config.yaml
train_examples: 39062
targets: ["state"]
label_smoothing: 0.2
eps: 1e-08
batch_size: 256
adamw_weight_decay_other_params: 0.05
Rows from block 2 of a small sound classifier, named by matrix and row number. Rows with one number belong to one neuron. Each number is 500 + 50 x the weight over its row's rms, rounded and kept within 0 to 999. All counts start at 0. Numbers have three digits each. After the name is the row's rms in percent of the matrix's.
After each neuron's rows are labels from the 100 clips, of 14848, where the neuron reaches its highest value: "top examples" is what is common among them; "band" is the frequency band that holds the peak. Only what is clearly more common there than usual is listed. The data: simulated sounds of rotating machines with and without faults. In brackets: how many of the 100, against the usual share in percent.
# fc1: MLP up (model.blocks.2.mlp.fc1.weight, 768x128), inputs 64-127
# fc2: MLP down (model.blocks.2.mlp.fc2.weight, 128x768, transposed), outputs 64-127

fc1.331 092:502547543569488485514556476557515492433545588605483542509516508498503442528528446500500471494488473522532477523523552512512504505459515456507495552503528478488464593576348516402606588449585510
fc2.331 092:493493501547517605440431503481521550385420471564516497574440533462529584525516435526514472420528553503545614548470478542564457502477545452505351465532535522564533505489534421481551554404603534
top examples: quiet level (94 vs 29); piston engine (49 vs 12.7)
band: 2000 to 4000 Hz (89 vs 25)

fc1.447 098:446431531557488437445533425464538595483520542493411515532421459496463477519560460476511508568459450458436537443552522536499530394493572587480481497385501510482449519495555602472495554485467517
fc2.447 108:537485435535369488569514486518503516461535389532610500544542481486487425459503468521463515527585573475459497546505506494599476431468513499476437528530479515568534496489499439509500414472509421
top examples: gearbox (39 vs 12.2); electric motor (32 vs 12.4)
band: 250 to 500 Hz (41 vs 12.5)

fc1.300 094:521470476504439468481570501511506580441556481441433536523498447477483399509517470565474485533484431471518506541498491454475502500474480440513487369560462574516535532569537540468485528476333540
fc2.300 092:493495608508549529462540518516438473455478501500578533488536539520447542421541496395510584504472502459588480489508435506561516499521444463451548455448590422443570583446471527568474482474530444
top examples: bearing knock (57 vs 13.3); compressor (38 vs 12)
band: 4000 to 8000 Hz (81 vs 25)

fc1.574 105:455537549500491531458472487584528522539536484399510515514508437472505590362407574593549478466548486498491531477482477530466518557498466575416510561447434494533529542547557454472492556429520522
fc2.574 109:506431464482463401458461513525569578537496486473549428522522557556470493509546390541568541408513407512515577443488428509559467585435470490433529555545568512598574528450542493500353434533532482
top examples: muffled (low-pass) (58 vs 12.3); bearing knock (58 vs 13.3)
band: 4000 to 8000 Hz (82 vs 25)

fc1.456 096:634477568479349588499493503466597508514505449454532459528451502437447419553444526511535512458514513545431530498485571474513451401530550524490591546488406469491513534523541498509421537541556514
fc2.456 107:390550597643513529436502578455436463504413547506480457540557511518571510548516518485495548414459536542532489476499516552518513546544499458484469470494504586443529468571503516458451444407424511
top examples: speed: fast (60 vs 33.7); clipping (38 vs 8); text has "clipped" (38 vs 8); gearbox (34 vs 12.2)
band: 250 to 500 Hz (50 vs 12.5)

fc1.490 072:656425468592577498524475504455519551535518399489495439511538556483436477445437523429432448446627491527530553544524437567487544524593541456561483474523497547462533490566540601501485579466468583
fc2.490 067:463544550386466471532459471466477489391513527536511562510396381348461465532497600469507587462485490516504573488465622444496544521453545484495576484511520470470472606464629454503442442572550484
top examples: gearbox (42 vs 12.2); electric motor (29 vs 12.4)
band: 250 to 500 Hz (44 vs 12.5)

fc1.644 101:532520538620453596521358464445554560546560426542473502468500543429415505479493431435527481488616464544555483554535436517503494484575506537440437500474546474442514523518517480528543494554460504
fc2.644 101:502491415481520483487522527500453458510419523475549506527430404447549442485591567498462452480471494520487496543570511515526609586521481496568524523423532603465396531502551494506458414467510491
top examples: speed: fast (71 vs 33.7); piston engine (49 vs 12.7)
band: 250 to 500 Hz (55 vs 12.5)

fc1.617 096:498550568552521474510452403458527497483500567521543444477523422478511532521447495447547526509547511428533628494576548527396491440546512520533662483404520477438512492419556564582563530599504474
fc2.617 107:493523428530425593497500491512400515521458519500498479467442565477418500540471486474455447523493453484504428560518475560559505518475444487594477456505471454523466483500451429439446488457532539
top examples: gearbox (52 vs 12.2)
band: 250 to 500 Hz (59 vs 12.5)

fc1.323 091:469488513563486580435393494535513601467563452503441516430480413443521508525497413518590548438510538523514561489504528491509547511463576501369530443502490477517539508519545556483502475455535528
fc2.323 099:534492586498453488483487522480520457447480539473515586475528447482435527557460656471430510566573585484514484462454518483557475537529532500614439489509457573499449526478538511466538524528505522
top examples: bearing knock (47 vs 13.3)
band: 4000 to 8000 Hz (57 vs 25)

fc1.153 113:448549562409464616598518518440489458488559468541552533457396484444513496461415459460517482558484591424495582550354535547541541445549559465497506541498494547538485540536522494538491559422544576
fc2.153 111:515549545492449487488504539423487567459469527519522505581452487468543484455593480569463593564449425546469463548387476513528425482498498484474482468440535576485463449586506515527535476534427545
top examples: quiet level (69 vs 29); piston engine (40 vs 12.7)
band: 250 to 500 Hz (49 vs 12.5)

fc1.45 099:459448592545481532543477488524347406445564489540548658452445520425492487575586432397426488534468480544497534549483559538485484504535474486428448505521482510449523554444503527498546541460472494
fc2.45 114:471586401493492559508553522441601546445498533455621492538581556528513505498411495513488487492528424494473551470498402432535434479512494438482477437447505553495412509507541505487483506501541530
top examples: speed: fast (60 vs 33.7); electric motor (50 vs 12.4)
band: 0 to 250 Hz (31 vs 12.5)

fc1.613 110:549475507563483542505351553469455492551512464550476474497443489495506427538468448534574518590472591596440470503571514457452411597523535482465509471473414514500452538509574482507523518499479560
fc2.613 110:522479493456524528577492527456471454504488517448511398508458463439448547501571450507495470474491426508499537483499425565540582461535564528575501368430411529555518531534501446402555466520477449
top examples: speed: fast (61 vs 33.7); piston engine (48 vs 12.7)
band: 0 to 250 Hz (40 vs 12.5); 250 to 500 Hz (38 vs 12.5)

fc1.273 111:511388484495480447492519530507434491580453451500468563549528518392567451424479531448512406453540536515457489599506533499588524562472475464450468561581479431507481515466460548568550522527510451
fc2.273 113:490518529484499478500492465488439555378550492460526411519603493544554438493484488509531455575476433526557457554457473529507435434433541514538446567450403473565548457465477573456514449556506426
top examples: speed: fast (74 vs 33.7); piston engine (68 vs 12.7)
band: 250 to 500 Hz (75 vs 12.5)

fc1.406 092:501471556423499436466503536510450566498454570585436488563520570443505530503531571528420439545495487499503482532552558439462398500455426537546444495529454559528569528494493378587485472507471493
fc2.406 106:540514478521440468520531402428477453511517428458473435510484550444476485498398614463552500466555573496646530531408485587544505512407434526468517542480435489508536433490521490538511524483546569
top examples: bearing knock (63 vs 13.3); piston engine (47 vs 12.7)
band: 4000 to 8000 Hz (50 vs 25); 0 to 250 Hz (32 vs 12.5)

fc1.121 082:557450503542403400484403487426529476555511546448506465507453520507479503550517400502539408538463597429548466449570457494408419513458601426512476494468487452510559488518527491489545626519604506
fc2.121 096:507532625439493470484546509501436494495591459469554413519466540487509560455551559534487498461527555507511518396494546558554490533457420509533387383393476486552449546531487445540535413501438519
top examples: electric motor (86 vs 12.4)
band: 2000 to 4000 Hz (52 vs 25)

fc1.700 095:488450512444412472425585448475466552525506535477515412495429508509538508474358489513515453526484536507536535448499559502430503436490512470467569446540550567470506525449566534393465543476503540
fc2.700 094:495513501549559509450483477459534463524387505470567539499581452631513456535541459525469507555507425493389535576555503618558530473491456439482487476447494544481647490484481453479427399525542456
top examples: speed: fast (69 vs 33.7); muffled (low-pass) (51 vs 12.3); piston engine (39 vs 12.7)
band: 250 to 500 Hz (44 vs 12.5)

fc1.240 091:450469519498523513493439522468532508496511617507503536571507438490519463487443480516504515539486518531559461545563546441438458486558421488477623525539568450449624613560462631539549523440530385
fc2.240 112:450510553550517543481517587468577556494471477382528394514445551445479539504494395512553458363483489531495495532553463549512406497450485525431518475445477467489516576499590383457461578359502475
top examples: electric motor (48 vs 12.4)
band: 4000 to 8000 Hz (59 vs 25)

fc1.154 096:454459485462502546449523454460519627472513476528487417645508526451508538458466452504489539432567593410519583430463522505547492576513470513529410504471424482519496494437527383498553388464539442
fc2.154 091:492537516484532531492431554538572510496532297511476435480626482486477458460433521531582493517447481532483514453646591554561580594513500511449436533443430572533462480495460432532499431582481482
top examples: gearbox (33 vs 12.2)
band: 250 to 500 Hz (38 vs 12.5)

fc1.515 089:537577522428523515462377527551489467493433535581535508487459439541506485551455519503526457501490590502545476563499474410500487590536542519533522537478403578571424505500533563520459473548511474
fc2.515 080:403450449382452396517561490473521549509463476569536571451475523471467483491541527478540510445443441527508512401426534554548439519424577496476523492429548503500508511545499555447551454416486573
top examples: quiet level (69 vs 29); air leak (52 vs 13.8); bearing knock (38 vs 13.3)
band: 4000 to 8000 Hz (78 vs 25)

fc1.698 094:413506535454499428468523469563510505397566421520472462546535561514504522509438450581567482500507604558557458548529497442575474461530394493534476484464449559479504517488428371534572408458457424
fc2.698 123:493486517484501542521512512523476520560447461509450477549595463444479473504489485469504541554501540454434570457484499497536500393519584548454412449486385556530457391555391589541557499486546425
top examples: bearing knock (33 vs 13.3); clipping (30 vs 8); text has "clipped" (30 vs 8)
band: 0 to 250 Hz (36 vs 12.5)

fc1.98 099:498530462476482432453498468490556476515451511541527540478503494461536517523408384672534401617499556512512517449503534513512476479488444483416545468529442535484462559512445575465484528560443487
fc2.98 088:474546533511545409476398438548542525472451478489494386576468432554557495472437382570549427546451466464519534524435485508568424453511525505448464554546499509407547555488565541435540473478559538
top examples: muffled (low-pass) (65 vs 12.3); bearing knock (35 vs 13.3); machine: electric motor (32 vs 12.4)
band: 4000 to 8000 Hz (63 vs 25)

fc1.233 095:404573586494588383412544514471494501506525409615582467455455493474568430534492448499469459540523493508552431537541469501502525449484486582404494506531523515520535484440458446449477589442468496
fc2.233 089:471504521560525443507516533470510530487532403552452487454557531520534542518483470555498449467506458389536575599508465604448487552516433515484528486557521457438535480395567444450543463502516524
top examples: muffled (low-pass) (77 vs 12.3)
band: 4000 to 8000 Hz (92 vs 25)

fc1.118 091:469468506453498524545514465480534451544518432487538566449470390543392554486464467445515422509555579423488541509574528451462565522433532475418483550427393528475525435533529477448582550415538524
fc2.118 102:477426422503518467555422558494482460528524518572552405495450490559469546475549564572397437451453528518494500450476429521461502445416455474538463516481462550519484519517499474391440545565503451
top examples: quiet level (66 vs 29); gearbox (51 vs 12.2); turbine (29 vs 12.4)
band: 250 to 500 Hz (74 vs 12.5)

fc1.558 092:578529527500475459581477520460549507442507548464509504443539459467487521484456429570555477594462451538491527560431491443514490533616479413480619470472517458450538528540566486465568567531400561
fc2.558 097:501475438504489512462518533543410425508489340545503468532500531551495510406471582543450465527558526477513529470456537550474497429452537513502541448557566435432522580505491487536567493515549567
top examples: bearing knock (42 vs 13.3); compressor (38 vs 12)
band: 4000 to 8000 Hz (65 vs 25)

fc1.227 091:489563491605490519444449449524476535500557580519559540460507460494528447519575477393500531577456508600476473661564503466455448417530536530531463537509482502430457470399463484466532531489490486
fc2.227 106:497566439513455497483457463526508540522459450431527536585493573449579580427480515404532381648553488426483545482492459569543488498476585512531429417504449450522543520442507484560584578427474551
top examples: bearing knock (71 vs 13.3); electric motor (37 vs 12.4)
band: 4000 to 8000 Hz (79 vs 25)

fc1.697 105:486422615510555480495430444477565500494546549497458594483475512581418433512546556437515494576515580540521471540534523379607436546509445500457601514475554421426545539462532490525498488548396561
fc2.697 090:533538529503485489486502493499430392476592510544500450505525562461579435458522489504453410448463479554484514424528433515478583547484388526563449455599531501595549542505455494444480520600457438
top examples: gearbox (35 vs 12.2); electric motor (35 vs 12.4)
band: 1000 to 2000 Hz (41 vs 12.5)

fc1.747 110:422555543458426494449517511410473446484433426465424502427408591583472525484474487474546536571436470400482490533490531483404446549419437571467514522539506433485556491563452460550436471560507617
fc2.747 099:418532497494585483468421498545484521492628565480427477507565433563502444416587483532487467511489530473450504507583530505523517402561503496507613473529556538500467532563473586450482453469454448
top examples: gearbox (39 vs 12.2)
band: 0 to 250 Hz (46 vs 12.5)

fc1.399 101:542422590520544462419481488450550490481512588524455481463477552427523490505452530578441477454522515486523519516494457509568516455452440462490674527512539472458456575504550550496518523341426524
fc2.399 107:550527528506470513537465483487470459589563449406454472419515515555458492488538515522521533527498467585490501477460527500364509452503490570647467594557412486513538403508381477502531505589548503
top examples: electric motor (49 vs 12.4)
band: 250 to 500 Hz (50 vs 12.5)

fc1.363 093:553428565588550526520377410495480582510599449555479432486496579497494445492508522435514513537550524511492508485468479511516469512492575486426421433565485496523494528573466520513492539455453458
fc2.363 094:516547499469511449435552525499517422471511481463471435591443382448516452480543520539535476442451550621464532486575475591521546547452565525594504491469456496495382512449558532518502395504529402
top examples: speed: fast (71 vs 33.7); piston engine (55 vs 12.7)
band: 250 to 500 Hz (63 vs 12.5)

fc1.205 108:473547494501539539548450529467644477474552497548510568504488530473487561422532433470569536586502565442581459529583585495449564578510390544481588520489424553418425484504568428482467503517512513
fc2.205 103:549509540574476529493567445526444484462486514467491445469517422464541512507542552453432485415481412512482525458398508515393425499515540468505476554587411526522571542455559589568535557533559426
top examples: gearbox (38 vs 12.2)
band: 0 to 250 Hz (42 vs 12.5)